A small image embedding model, trained from scratch: norm rmsnorm, width 192.
Rows from block 6 of a small image embedding model, named by matrix and row number. Rows with one number belong to one neuron. Each number is 500 + 25 x the weight over its row's rms, rounded and kept within 0 to 999. All counts start at 0. Numbers have three digits each.
After each neuron's rows are labels from the 100 images, of 14848, where the neuron reaches its largest size: "patch colour" is the nearest of a few named colours to the mean colour under the peak. Only what is clearly more common there than usual is listed. The data: seven-segment displays showing three digits.
# gate: MLP gate (model.blocks.6.mlp.gate.weight, 384x192), inputs 0-95
# fc1: MLP up (model.blocks.6.mlp.fc1.weight, 384x192), inputs 0-95
# fc2: MLP down (model.blocks.6.mlp.fc2.weight, 192x384, transposed), outputs 0-95

gate.91:508532547515470504498517531476472500484484467468512504496507505480502517534459477504498480496537513494519518494511502481509488541517486521510485500505516466514464505521504496489488505464474488529489550476517529480459513556466461516491472497527549475485526470441535503491505516540532534470
fc1.91:488492462486499501487506516501501475476498493525478507479477453478504512466499476512535547464498503462491506507489507507499513503472483532469508460453488528503469475512446467465496467485503447461452500522488484524446434469528499477464520491505503462468499528551492474510510455501456496477
fc2.91:506515502508511518545472494509521525500475502484513499542484473557509524499515485490505557475522496498492485503554526472493441484512489508443516514527485503464477480526448527470520496498560497503514495502478511494533505431513527506481473551499477499516520485474515502516501516519504477496
patch colour: black

gate.17:500450462518482498487536518497533496474503500479514459481503494521540504486509472506539507478553450499550501480505453490490524512501500506472534495545515513454530482486498534456498531546534506474482483483520472513530527478499526468527474519533501521512484478489540511535476499485527467500
fc1.17:527538491527505520524495535521500450505498514494527522502510497510518520499524513495476490483463499526501512510497502516513519521506461538489571542499480551508586522470499477546493487528497468528539483492522488512522466569545480515530489494501469484516535492469488470529486523504505504528
fc2.17:570502489490485507528520523497526455527513459503544552446519490495488501470505488486508557513513524507525522523490500480503506491501444528450456429493497484505477516488498482503518500510547545469482500487488488522511480514536525487531485531504515458519486532493507521472481519481536488479
patch colour: green; blue

gate.291:526555480448463510490508513503481466514470493517515559499509500516488509475516469513481481492490511458495494444502503507517470521454501493542499501449497494481502479519520460479496491535498535520500514513489518493524536485501486510476508532499500518546449475526499502484476515510514532503
fc1.291:519540522462451477473545521486446517471465494526485505510519488493503489480472489530489522464490511512493491468474525542482456488496497514541525474462523524514517504496500491491501520486494509488551516482490519524520528512466528478503482512512497519516469498547502513477486463491457460473
fc2.291:516514494501473484452518508484521426476521496517466515485473471515493509518491500540474497519511479532513539436513497495507513489514506528507508522472494521456523496512489458479510513484562493536507508493474492541506477510480495530480502509479560558493513474514464483498475503502522507479
patch colour: grey

gate.296:543560478540503522483471443492508499448494526450492498482495452509517499520482501516482445464461522496484486508493485475502490499481518520464519489509493492478507501457530498489518521471515451470524440480490499496514473481535509499508464481475480464498521544480509432541479510481575477503
fc1.296:507523489502473508518531506473473506549505483480456471467467500507453484484519477481443549486445498550445428519505522508473519511481507491522487483526510498541524483461483444511504499507521494499481501527562507536454491517507480477534464493481522483467521506485474521525492508508506465528
fc2.296:515527493492500509528471477412468477534488509506485535525520520525530525558488477511497459519500496467502503503517471487527507437492502511474575521503488494503480505511509522507526471510467503483538495492503483436545497461481471487500515500514508493508509500501515546517466494540504458477
patch colour: green

gate.284:512468514438514481525481459434527495505491471485478462487484514475462485454499470497463483527497511492478496503450453541525531466504499506462515506499529503574524488482506446505543501532479486529485507547534510486496477490485481493527469515519487476529512469478523477545482549500504484529
fc1.284:471542500536478467496540471578484486514505508504499496477509498497518487508541516498465479503466502503526487454550548519481498509504504495507501491525484496472445492491505500471507521466498521529481517451513499457517485515511502484504509481508474507483529527521418486487490458467470492485
fc2.284:530492487482483473508452498434523525518535499494488473485496512573479487531475504490486539491487540494517470488484492478482491514503529493461527531463497484449483469487481442505513507517521484501468508495520515467521530526501495460535510509492497534476476462568501558509481508541518505477
patch colour: orange

gate.300:492520518518563488519488482501482515504502503498534523506526528534529496474483463567581494500536503525498465478494520496535527494510542513526516503476507514467485500472531479499465475531500493528495509479490448509511516483489466516500482468506478508529487503539483509523525485508517505490
fc1.300:472486518486532483515494546517501412479501519506494498512511536468505503453446479480525470469522486556505465450501504526512544469495464521499473510500476519482451551515530512506502501487481533524514514513502487512502519486482480503486518472475509469530500485520464517512481476522478511489
fc2.300:444471491508506523466511472478517501480479495530502493504490520535465498482500468467483517520458499514528563537493503491486525462527521515515492529545469472533511465495496484513479526515510499477538489501487509504541538523493479543509506505521474503494485541472473497536489504498522530512
patch colour: blue; green

gate.152:523502494526483518520472544500477496523503506530471481497539520506514510521548527436515511541540510470479505490500503444480471507497499513530477522477495477492481487495514514482524520465470550505513508476501491494542525466508523536533523442474451480512506503486497515500518507515481496497
fc1.152:442498527530487517541493510459472494489462492494515519486514508529484511512536473482499552476499469479472483518516516488496472553508472517520506460477495467498553487482528526492494510515475489490468452489588529487424510530524538472526487477497533497499494484520504487493497467492490505488
fc2.152:487474504559494475453462514513507507476488493476480491542430488519490459522474495485475514543488514498490518479482537509517530496519510504514512487509519496517500496508520519539504467541482515508490562525503503471494553524514499505480476529532487455486491481529555524476440517497477495503
patch colour: red

gate.107:494519523463478486559459466548470512529490478485472467568532460505449498504515494452529515475514464489518543519498516507499518533524487481546480525527465510538492528533526492453507521494521546480500503455486500513484519482495474512527491517518519490487488478520528484510491514509502471502
fc1.107:496470509465514468477461500459476517502475503488489473474475477498510531512502490540486483467507514466472505525443517559535494471483502495526508501510450509491502504511496520541483489499474512489538512431486509497463449463519520512512497478456459465481510487534496456525490541538529504448
fc2.107:549424540472469522534557496533465491482524514506519507553533484519497468518496534502501509527517513492550516504480492505491496502503510468490505456476469478509498485485529453484529492474538500502457515502505523444493489495533503541514466518489501518512475446522516523476534496496500515507
patch colour: brown

gate.346:514534486494499508488504503550518530487483492497529528487491526479466531513470452468512535491482492471475509473539495467486460551486471502490497486466510556502509506521535517521520468541485501486524484490492506508529504545484463559503529526501506462488514507507483482504516526483516526490
fc1.346:512480505500504484485487507527474499478488476520468503532526512518573502506494514442491467547516518538495507515532510528472481530479499481464499460451493492521502513524533513476462512528463529476518548492504490482435477506519484525531513475494535499499513523477504491451488523501531529476
fc2.346:466571519509462423484450502504509534480503500520484507499509508459493452500463501532484490478512513504508511510545498486485483505507487508514538493490486500465524509501514445459480531501473475539472514493469488465464507458497460446483477525471506450503497556503483464516484488491522507508
patch colour: green

gate.116:548550482491437519474493516497522519451471505489481469568538488467484467516507498489521472533532473485501495473484483521470518524547530478490456488503489484513507464498523441491498483487496483501477492426497512478500488482531529496511469529525487497518482510494537505524459481519497457499
fc1.116:485479487507515500499466517530507430486508487499490512562506542521482513467507482510497517517522503465521536509497507488462491512518470495492582560494539479489510488484486459538521515495487491528522472498496503491496533527515501472506493481488508531486475471464530510529526510502514544508
fc2.116:517516498517448487510507530485495514523493503507507529478490504515482545502518474484535518494470482465496492517486535507494530508505483528531499514501550551511502465509537484511458475509496552499493469482495500500490464526485470473552499481434447486513542494497465475507505540542502519483
patch colour: black

gate.312:514538498502475500571508545498500481548523482493537487489493519473459507503490493490499478488478491455469520484474510499503538527520505557522475511498482502520507524499514499474483518497520529528441513469518485489529471500514513534463515492505465470501517503525521505430518476538484460498
fc1.312:487530521510469520528505534545553490515527485484513491495519483483470496461517490455528487497468473457482531481497491517476509498524468527526479481490502543540501516497533493453516489521493502551485489490524466511496478517560549497493525512481468463450540482523496490474522497549484509530
fc2.312:470477483501461543482525523512538478491493517467483523494515423462472507538485490485505506510478485524471487487522543494467487498479503468495455472516512491487476541571524560506502501505517508460505494482518497524500477523453524468495479511523515507504481518502523490476486489527504478505
patch colour: red

gate.173:505480496499490528479487440517517518506527519472533550502496528485485518520536531535469499464479509516491517503490564522470510520540528472538501467488486479459539502506521491525510512544460470497479496566480482482491469557499471515491537531473530489498483484528459544490505484538472536522
fc1.173:538466520534515536528475513532514489512489461490502532548540503478525511511512479518550513496513500499500532543461480510498534527516513475516538543508541523543494475532507548474510549509500518543489497505474522489476481479485474500498447530476491553474544506485493505451548541506519471473
fc2.173:530480556486474495500487475502539479479509486490510495492482493505472535548497529515541500520498560481484518459499494513505486470490520484480518454486480510525520575453516491539504540497462515488510505522504506521477515499520534498487473499501499531479484521505466508469455500513487501490
patch colour: grey

gate.236:512528496511513500493532489522526519485499473518494502513512530483498471520505528524451545476505464484466499513500476459490531493479498511476432531521450535474514491486516508472508527483508468463472471489531481507480476522445509467510513474501492526509532514532517496467499460469469472472
fc1.236:478504512568534495512500502471571501513489482510482467550493518486473494530512496505502508530511541510469457524501483508518531476518506529487516560471503534479438488496501516498493529529504504483491494525524507493516495514525497477490504487479532527496486511504489468491519487491497490456
fc2.236:512505477488479472496573491501492541499513499517499489485469499506515528514538538482491503479521480524547514547500515530442512487474510452510486532459530438497448501512476483522535477511486503491506472491528516514522490500481478515516554503500455545496483483462482512493495498510497486494
patch colour: brown

gate.58:519464541505484545481484528522514489499486503502478513468479469524545508509532501454537490527496518513538508471492521496503515464513482497489482496483487500513455453509499459516463462531466467442525480445501486541485493518513469497521544475510531509519481492556488544501519545489504499490
fc1.58:517496517482495525475511473531535493466495525503460543496501494490467509468521527476510492497494495524496473485513535546501486553503488515468495466518494526458496491490516583519480529528510539496443524493552509530437535519507486505506523475471494512501485524538518505502474519520554503521
fc2.58:489533517501476470477467503481498535465507485491466487520508535442467530463491522498455484509504521478493546535520521519503550482517504499523471533501494525503454491487484529508495499535486515491499498513497516485554487494494554491499531492509521469531493499452510480491471505501568461489
patch colour: black

gate.349:511514480482533515509502449541513455482500483481488445482529479482520530497459487481513488464539498506470517435578519513509534502479480511463493474511481459498458515523502480483497486505506491533471527523428537494514504480537546520476507544507518494516504492473497466523522475527532471471
fc1.349:496494519541578503493538486473471495489501486487465489537447496502488534486424472489515482533496494521509471527476542496538517502486481502478509456495465480551504503494536462507465546494479484491449507482515468529496520512515525512473454533488475543533516475460474478460500500541512522483
fc2.349:509487491514519450470480520494529455491530479527491524496524508529515507505451495497477547474521491521496504512516542487500534542511507484553490479472532530532514519499493504486561495442439488485527487509508535489510460499474488476485476487529469499540538452493472546482520485505514481501
patch colour: purple

gate.315:547526460488546495506459528525470518509513484500509555469471498549518521519514502493565470471468538447525510519523485526463489511451491496492506522531508536466455502493474534462501450474530454513475486529515518490507537499485478469509511529524491533496529514495523503504487499530508501454
fc1.315:506520502491527497499495468482530496470489521493500469495522488523556481471490498527467505504477479510543463525475498505494499476486480467466488520513511445520510506482517536452458472505518544550471487510493510423474518476505513549489503473537512492472501544529522494563486501492512497513
fc2.315:510479513493506515477468489494469548497474481488487558506475507439465483485534521461489451505485525534472487531448490497456450485492538501500489463501511501490530520496464512474496521523475501455481496443485479497507488452446539494475495468489489479515490516467527537481473515476494491459
patch colour: brown

gate.307:480460490497564532496486467479514497531531481490526514538542522471540486450479470527499516484487493507536513512490496508502532513555527480526503512478502471504468543469476522550489506518505522522503533532440523511476487485544493499499492570457480485478496502490515499505510502497512504492
fc1.307:498572523518432481521489502510473496468471515530536470448488474524458484503502521507506505495512515460483491535489527528506453526471473521489517501486524537519505500486539460498485493500473482512507484492531467495527533493475457519478525469522480475494469526509485488509501495476488470530
fc2.307:510535534439521518510549488445480497520511471514534517434566513491470468492512473532497517506502473491527499512555510487528475501487485498517496522507549516472486506488474426483540489496495499514505473475533532527438479508497524503544522499467492486473504488498491501459538486500490486523
patch colour: orange

gate.14:506496517478455529480525464498523473494479475526520433475509511533514512472477504466496518519510523452517489491573526514497521481474508538513472494497524489478490537481515435484526470473493523525542503466509495485509491542513507478533504490486531519530510507470502495516530489545483489528
fc1.14:506478510507472550490517527494479519486554500486485504525485496506490504555487508484528459510480486533520480472478507492489488535504468516532485487524505519511508478459482504547464484533495491462488522529510483544512518486469474510503547470499478468472510508544507459460480484474483511514
fc2.14:500483506531472523497493512488536478455504523492528511509479511466468498517506515498527442520516505467456500489514515478466480499454483475507497517538474515526529472506438506492473508453474488534518479482522488522462518464491492497485501529517463454488503540446503472487492485485501491486
patch colour: black

gate.334:432536559512532506486458502473543530475513490500507505453482516514476495526491465520523486487474484492509492502499510515535515528528508490517521501477490506487501479512564482520489503483499499497523514532503504472492509487502493524489498514474473493569483491507536481480500526487579482487
fc1.334:475546555479560489461470479483485517500531471476542467492495556523485509517488476523522466539493474486518550510522535535518497497528509507476508524496495505514481465510576439496482533486485490514515495525520488503512493511498502510506530507526514454530476483497517508503496551513528509510
fc2.334:506522531486498500468474506490507503470483501479508515440486466488515472490480450485477525518514501538497490508519534490472472498565488504493483492514504461509500485497540455477507483481454475522482498477482510539479553520458513500488470487509508500528479487499460468522488528535463519516
patch colour: brown

gate.109:535528492533546477467513482501490490486506539492516498498504534535518500513476533473472505528551469529507482508478508456494509468452470468446468567544509530474506539474522516481489542459485530475541495499532477496554530510501453500504533491464485504519474501520498473497536471521496524498
fc1.109:482484498461419543499483528514499499507478467514491488526473510472511484494503497547463478505456525451517457547534501511534502545520488514546496448493510510504485489544511523509522499515496516475493527474471507495474518490522538466518457504496525528441512505516552532528484485505541484506
fc2.109:504551539496469532511436522522493525525517508541507508472500515466483570456492520512509449510510523493481469484511504558479479518476470535525492517494499459514548499501462521494514502526479495522503527481508496471496516498492512508508504526496476523481455468512527500564472523547468500537
patch colour: brown

gate.263:498508455491543525512532478475515457513492487473507541502507514449478465534472478502468484524546505529508493516533484498488496435519510493521461497507468526482509463482536552482479498520540530517519449478503493505531516542515512520512517491485497514495511535441510469464530509480523469531
fc1.263:548522481479520530542454485486505532507462525519541519501485519501496521501508508514454473494451479477497514525501530485487520443518506448510475520536508479499529469546465488494524491495515543507442464513506512505517506472490539534498516456521521508529530513533513509495554498501471502479
fc2.263:481531525495491549542508530469480523506510525508512490486538507519466552514503526498517501490535504528454481510517486458468483497511499458468499466500493525489468481466487539515520486487538453544497470516497462487462526476470498505516537490497526474514528491527487494512524456531493534504
patch colour: green

gate.35:445532486495460532524542521531482497514491415477506504515507500498476483483475497469457512500505506518510498458535494516489499447499513494519482463551485441493427511527519538498503536490472454529456474481446479509522483499517465480486509486522493547511492481520473528501490491459475455529
fc1.35:545475467457535523496488532505524491508499550503526466529486531542551462554521484537531472507459512499488524479504499495541459557511481463477512516532481546446498498485476504518503505510528519523494496473483521542505482455519466490514502471509518492511520526481499470532523474505476499514
fc2.35:497490541459519498548507478466487481494459514524500521509536521502505485551466501515506457507513492513536515516494462531457530512495491499538443525512443527509497524481503536505496541462562523519530491489508477475454523486530543548481471515523521508501543559507518509490532491504502477471
patch colour: pink

gate.30:480564505487495525461509495486507537518507477483484448544499501492512502524444456487482448484467534473481471509531507481512519530488472486491518526506508476496467571493484523463515510497551484505521475502530538529538505467447469490520484478539508563556493496532497477490488500511503509510
fc1.30:484471484544509524506459519493507547516494501464475491546554519489500550478528514447461503499510529521529495488507546496455499496469525471535543533492506483534471496495490514477487495503479484488503476491497551478537490519485493472500511475479487499496512566516491501472526491472497531474
fc2.30:501506456512492491480511508508484521455490458479540497480497484484491488537499495500476533517527495506528516541491543528530500505541501476467474497506506517485523501503494479494473473487480479456497500503529519463520506455502476470481526521466461516473511395497513507514496466504512504496
patch colour: orange

gate.52:514457505518514499478532490479512517493469508513520519487495532488481493499489493504556472489504470480495486530529510519533543508457489513462480541509513532495493440511512529490473488494518519528507516503568532492495523527506520505493525481525507498494501530481510509447530487483493501572
fc1.52:466477459534500487519543529491460479495504535573528535465498494533470513500495499523516483485521506506499499518523480487491474531511464471471472489504529535509483505485521537495471496469489577503472507529521497509510500474521491479474502523503453471474503492481563481470501516491512529512
fc2.52:500463491515492535479583535519515453501499507465522481502468497478510556507487495477491509485471534484456506511484544477487493496500502495488504493509502449507502511484535541524509502460514516522507494472473488529519508520474534493460455538518453478480506455547457552550490509492483469473
patch colour: orange

gate.377:506502495488539539465548504485530489473486497502500475478522534498501505510489522447523477482547466518457505517480490490524471518475551497520491498531516535508461483503474487486500475537474443502494514464517494534455513493492495483518489535520514492466517514484502499487484508522547505526
fc1.377:493484484560527515443501502494514486502511478504484463462478537517480514515501516466494558484492517490572504525501518537560527474474536497488496526530542504507476512466524504520500514490485498494497487490514489511452504517509461447490535485510494528516480539545489520541529499443519490492
fc2.377:519542515498506460563515491500510499508490490499515485535475496516513489541528528544497525487506477509490509484460487509486540499528539532498476472517494468530500476449522471524505474513535505490494474500538486544531528542480506450530507501511501544489511518535495543544512504476470498460
patch colour: blue

gate.297:479534511512475522514476534540523493466549532527494427507463515552505514478487553509490506466476475466538511484491507470504501517523508463511498498495515476497491522490543536502471483488518524457522511494471512491553554503495456506504487512472463509498484500537449484496485465508478525506
fc1.297:455504510490496485532529453519404510546470506456517524509527496487503507521484492497544447485477508546509502482508476486522472486522497484474500455518542476497491495493491550481499523479501505523470539504519476483503545496523531456529498484519510475475504517497531517462512476480530508519
fc2.297:502511497494504503497474534512510503440523542480532488539509532526502453470512544524493532472507523482536499476540499518514482531536512481491515464503512528503502517492508490494514521514508501500511508517491473538544476541498506490452467508509460480494531534571486501537498438514525485534
patch colour: black

gate.266:477520518458450510514484527463505508481512504469454450519466456451492529495498523520561553524510494497460500546486504473520525479486489489456463491491479468523484502514549502527519519509460480516518506508492533524526469490537509528481468492479497497483550435493487504500491515516495494473
fc1.266:485478499513531499466548529478495463506507502537481567500499463564525529497532543509493467469509502498477502466499501502498509491484516514566470497504513541477491502476485490506535479551479503502495539472499502488502484488523460505506456523510551497498462526497500547534520511485490546505
fc2.266:506550564507489492519484489459489483517481491486542537485501521491520467543537528478486536554516461490522500437516485515493478483553547468483515489552523552458479454497479454472504497478509479490496497483465479541435508457529468520498495490522497488476530541494472483490521460476509509486
patch colour: black

gate.20:481506458520485500481473538581514496491509528502499521497503469545468532527484538503545506517527515550505494511537505500515566560476478514536553478512476482541534470479497549533506458477488502519562518525490484502494513482505507508564494494511497555511514520518472432515491478525493476535
fc1.20:476484549504499467525538498511477533487518447479504470467508558464479497479537460476513499440511520452463501510531456493491494539467472484492531508504525473524527488502487480530504490525489561504535516539496497472459529504517514457472536473439497512446496531533499486507486478489514468527
fc2.20:513546532455504515499548522467502491484519497473466518523503519492490481548487456542503449519505486567521506469550450506520519500453520497500463525476468519509484483536458543490529488503544481483439509500480470494488502519490493482478486491508468488494483492478536487486524467501485544532
patch colour: pink

gate.357:499480489507512508523523486547545490505483505532551518489506512491467544493476519501481547509485508557520508489489482492495473531534523497546497517480482502503554528523529520504494516475492495474503511446521500527483483481467466533493537540527469499531500532508534501477509497531519467514
fc1.357:484471498486538471466492425454518515478482495549539496491519533476432542493469526465513479487471472526482519473501434510523453534476555466547532483493511500489538543510467497510480502459502486504496491490486515523479498484521516520508525538488474500491546516526520539495500504551509467517
fc2.357:534521464454507524551554532505510487508519507506516477478474490478510509520481503552481472523470490514508530468472490538457510506497487518511472546532499499497487497517506481483483491513542462496517484472530497524475512469455539484475448482473467471455518490498480517479499502502501500517
patch colour: blue

gate.381:504547492511496503526470496475502527481541450470507457514542512527480489487499475432510526480494499535512462500509506511523529512499482520498520516539533536494510500542496500475545485529520500458499468457533510481515485497506474475514513478528499486528483522477489512515490490489527521494
fc1.381:522514481451527489493446510502496472484487569530445497460448518464470474464508488526485519498499513500486461508497491475517471524500527486496505467493532499444551471476482507511507463539455517526508524489510505491512498507547506505508478506475508459509530475412557501525512542505488510496
fc2.381:528498511445531498492511541454466486510479525483499495531506540542516493445525485506508479505512493488496493504497510458486517479499514500494471482472502524564483417523550534546500473487538495502519515530510479487556506511512503513471524503490503496481487500515496507486477530519448482508
patch colour: green; blue

gate.6:448546530458507471501433479507494479502491518478517476452506486534519533505442513501546555485479510507517492538471523519470499508527516486484473484500537454499493490468513512495527527484487469526518489516522494451475495494481527548523543492546493481546484517457502459492502519490502502526
fc1.6:550500483519482520483532499487504521503522495500536459520500504486501521522498502488439473482530447480470502528532540484495512460463484500465468524535487552514491518452470539541488500526468503509489487469464497504557517513501514508512504526490471522476525475535466447497500497512476505496
fc2.6:504508488485510509527490539467528467483511459516490519573473489488512478517513528524537461504508462503477504462497513493533501493505527504538552485497458524503501512474539544472465500510503534514521519501521532495451488521488515471514539470482542520534490497461480453507515512497498508490
patch colour: brown; green

gate.331:479519501538537520504477517543470515493517498492512488508526477472500485464514491486507518501526527506500504488512486519466524512491535483510514486471494478498524454465466497522507518513473490511465502515491480493505487561470521465467544470510505484449496498496461569509481513464490481535
fc1.331:537500439480509501490473508500534533523485527453477551438495475511489509537487511482507508514505451492518477534513540495501450484525513502493549523485494530471511494461524489493515480502526522512528483501537525446502506464482488506507485493545531502486488512504551465486484515540472523489
fc2.331:490573545546441474494520493502512481520488484515484521539479497504530557477515475524502521506476457484490489455553518491501516469446511533533526521485520454485464527513501479507503496502502563520504503499516514459538530467512522481491464521473484503530511544506516496495520520478517515465
patch colour: pink

gate.138:503507545511506498483504463441480490497494501520509504471503482477490495487529519467516479536496500512445503484500524500486521481482487508507471486479493501502516488516476560495513527545459511522529484547490494476509446530504531508532507506491494464507524502462464487524532460491536471500
fc1.138:489474492460474546473499515491466493511512499524509452523487516505514477475535509465466521508521495460462481478429464501507489468505492475503520492497533464486477501513518498519546481435483478482465505499502479531467483492533469480524533515532482486457514486509423545573482507496459472520
fc2.138:514488526476505508427477476482518454538551474535466508508495546503502489488499488497497504538502496511529494476508485475468484508472486517490526511467475519452514478484463523541500486521471502469498516491492471537547486542513461493498543449529566479496501550526544500546481473461475502516
patch colour: blue; green

gate.149:519514449452504515521504534485506517519531457493506527504478504466530513500492467510482480477482512507472493521476502503509484490481517478482510523501533530531539492495450510455497519507500516560538471493520500445475465501479493514510480542523489505493513480481510507494510501468486492510
fc1.149:494559462509489476493491552456520544497504467491516479501530517455480505485502443514522477455467520510497522523479535500512476502498498522492489486488506535548542519458465520449511486559526530559495459538521514451482502500502523498503561489528487509480488514496480542490475525502505481493
fc2.149:517492501490495499513492515513542517525483493513509484499502525500493498473521560520495472451512558526483487522456503475461542506487496458515508538511479465499446552515482475465526497475471509541529512485487529467469495489469497522493540487499571526551506496511481572488495545485515474471
patch colour: blue

gate.337:517514466488513532523528525501536481507484533535498475479505504505447539489530466524522487540479519488491485523524495493510474493488462523477533506537494476487502491539496473482509492515518490496489518429527506493439483474507478474514533523542474516487479522506503474491504491470529543473
fc1.337:494507519477509527505473505539507528492512534487476527521490496507507547500509509500500463454515525499501504527489507522528483505477495478495538527490517494477552504550502518486478513476552536487554526547502520531463526522554487545528522544495464542526474512467550529493507467531572488510
fc2.337:543520538465517500518492532520486560503493520499499530485514481482478516462512512517464526469522522499545509516505508536567513507557523497496509484483551493523509468492521519515497445509485499458505493521501507542498557539503490471480514474504508496531516517472503480531532488514483501433
patch colour: green

gate.330:473503470519493475500545501440491504523562483497490468485493488539494501510458519496533452476545456508510482474494502491508501525435602461501496504505499503480482511508501486468498524478495534490466478497509491534502486492500517477517523488500474531521473495491531519498503524473533508490
fc1.330:512520498507574489553526506515491508519458569516496499507484469484499500461534479480522446515510519528494508517476496493479467516517560470516463522531525502480497468501472524470507519468490507489508517544527525524487470494572502488502477532499504511526499496494479558441506504518496522483
fc2.330:499440496484533520542552492464469516504542524533504475531521491511507476479553530483547485493500534511546452490521521526474501512515489504491516513490529530495505488487492535531500439521482515483498502513487474512540507531516477533480495498491470476494483491527511504520506495498511462462
patch colour: green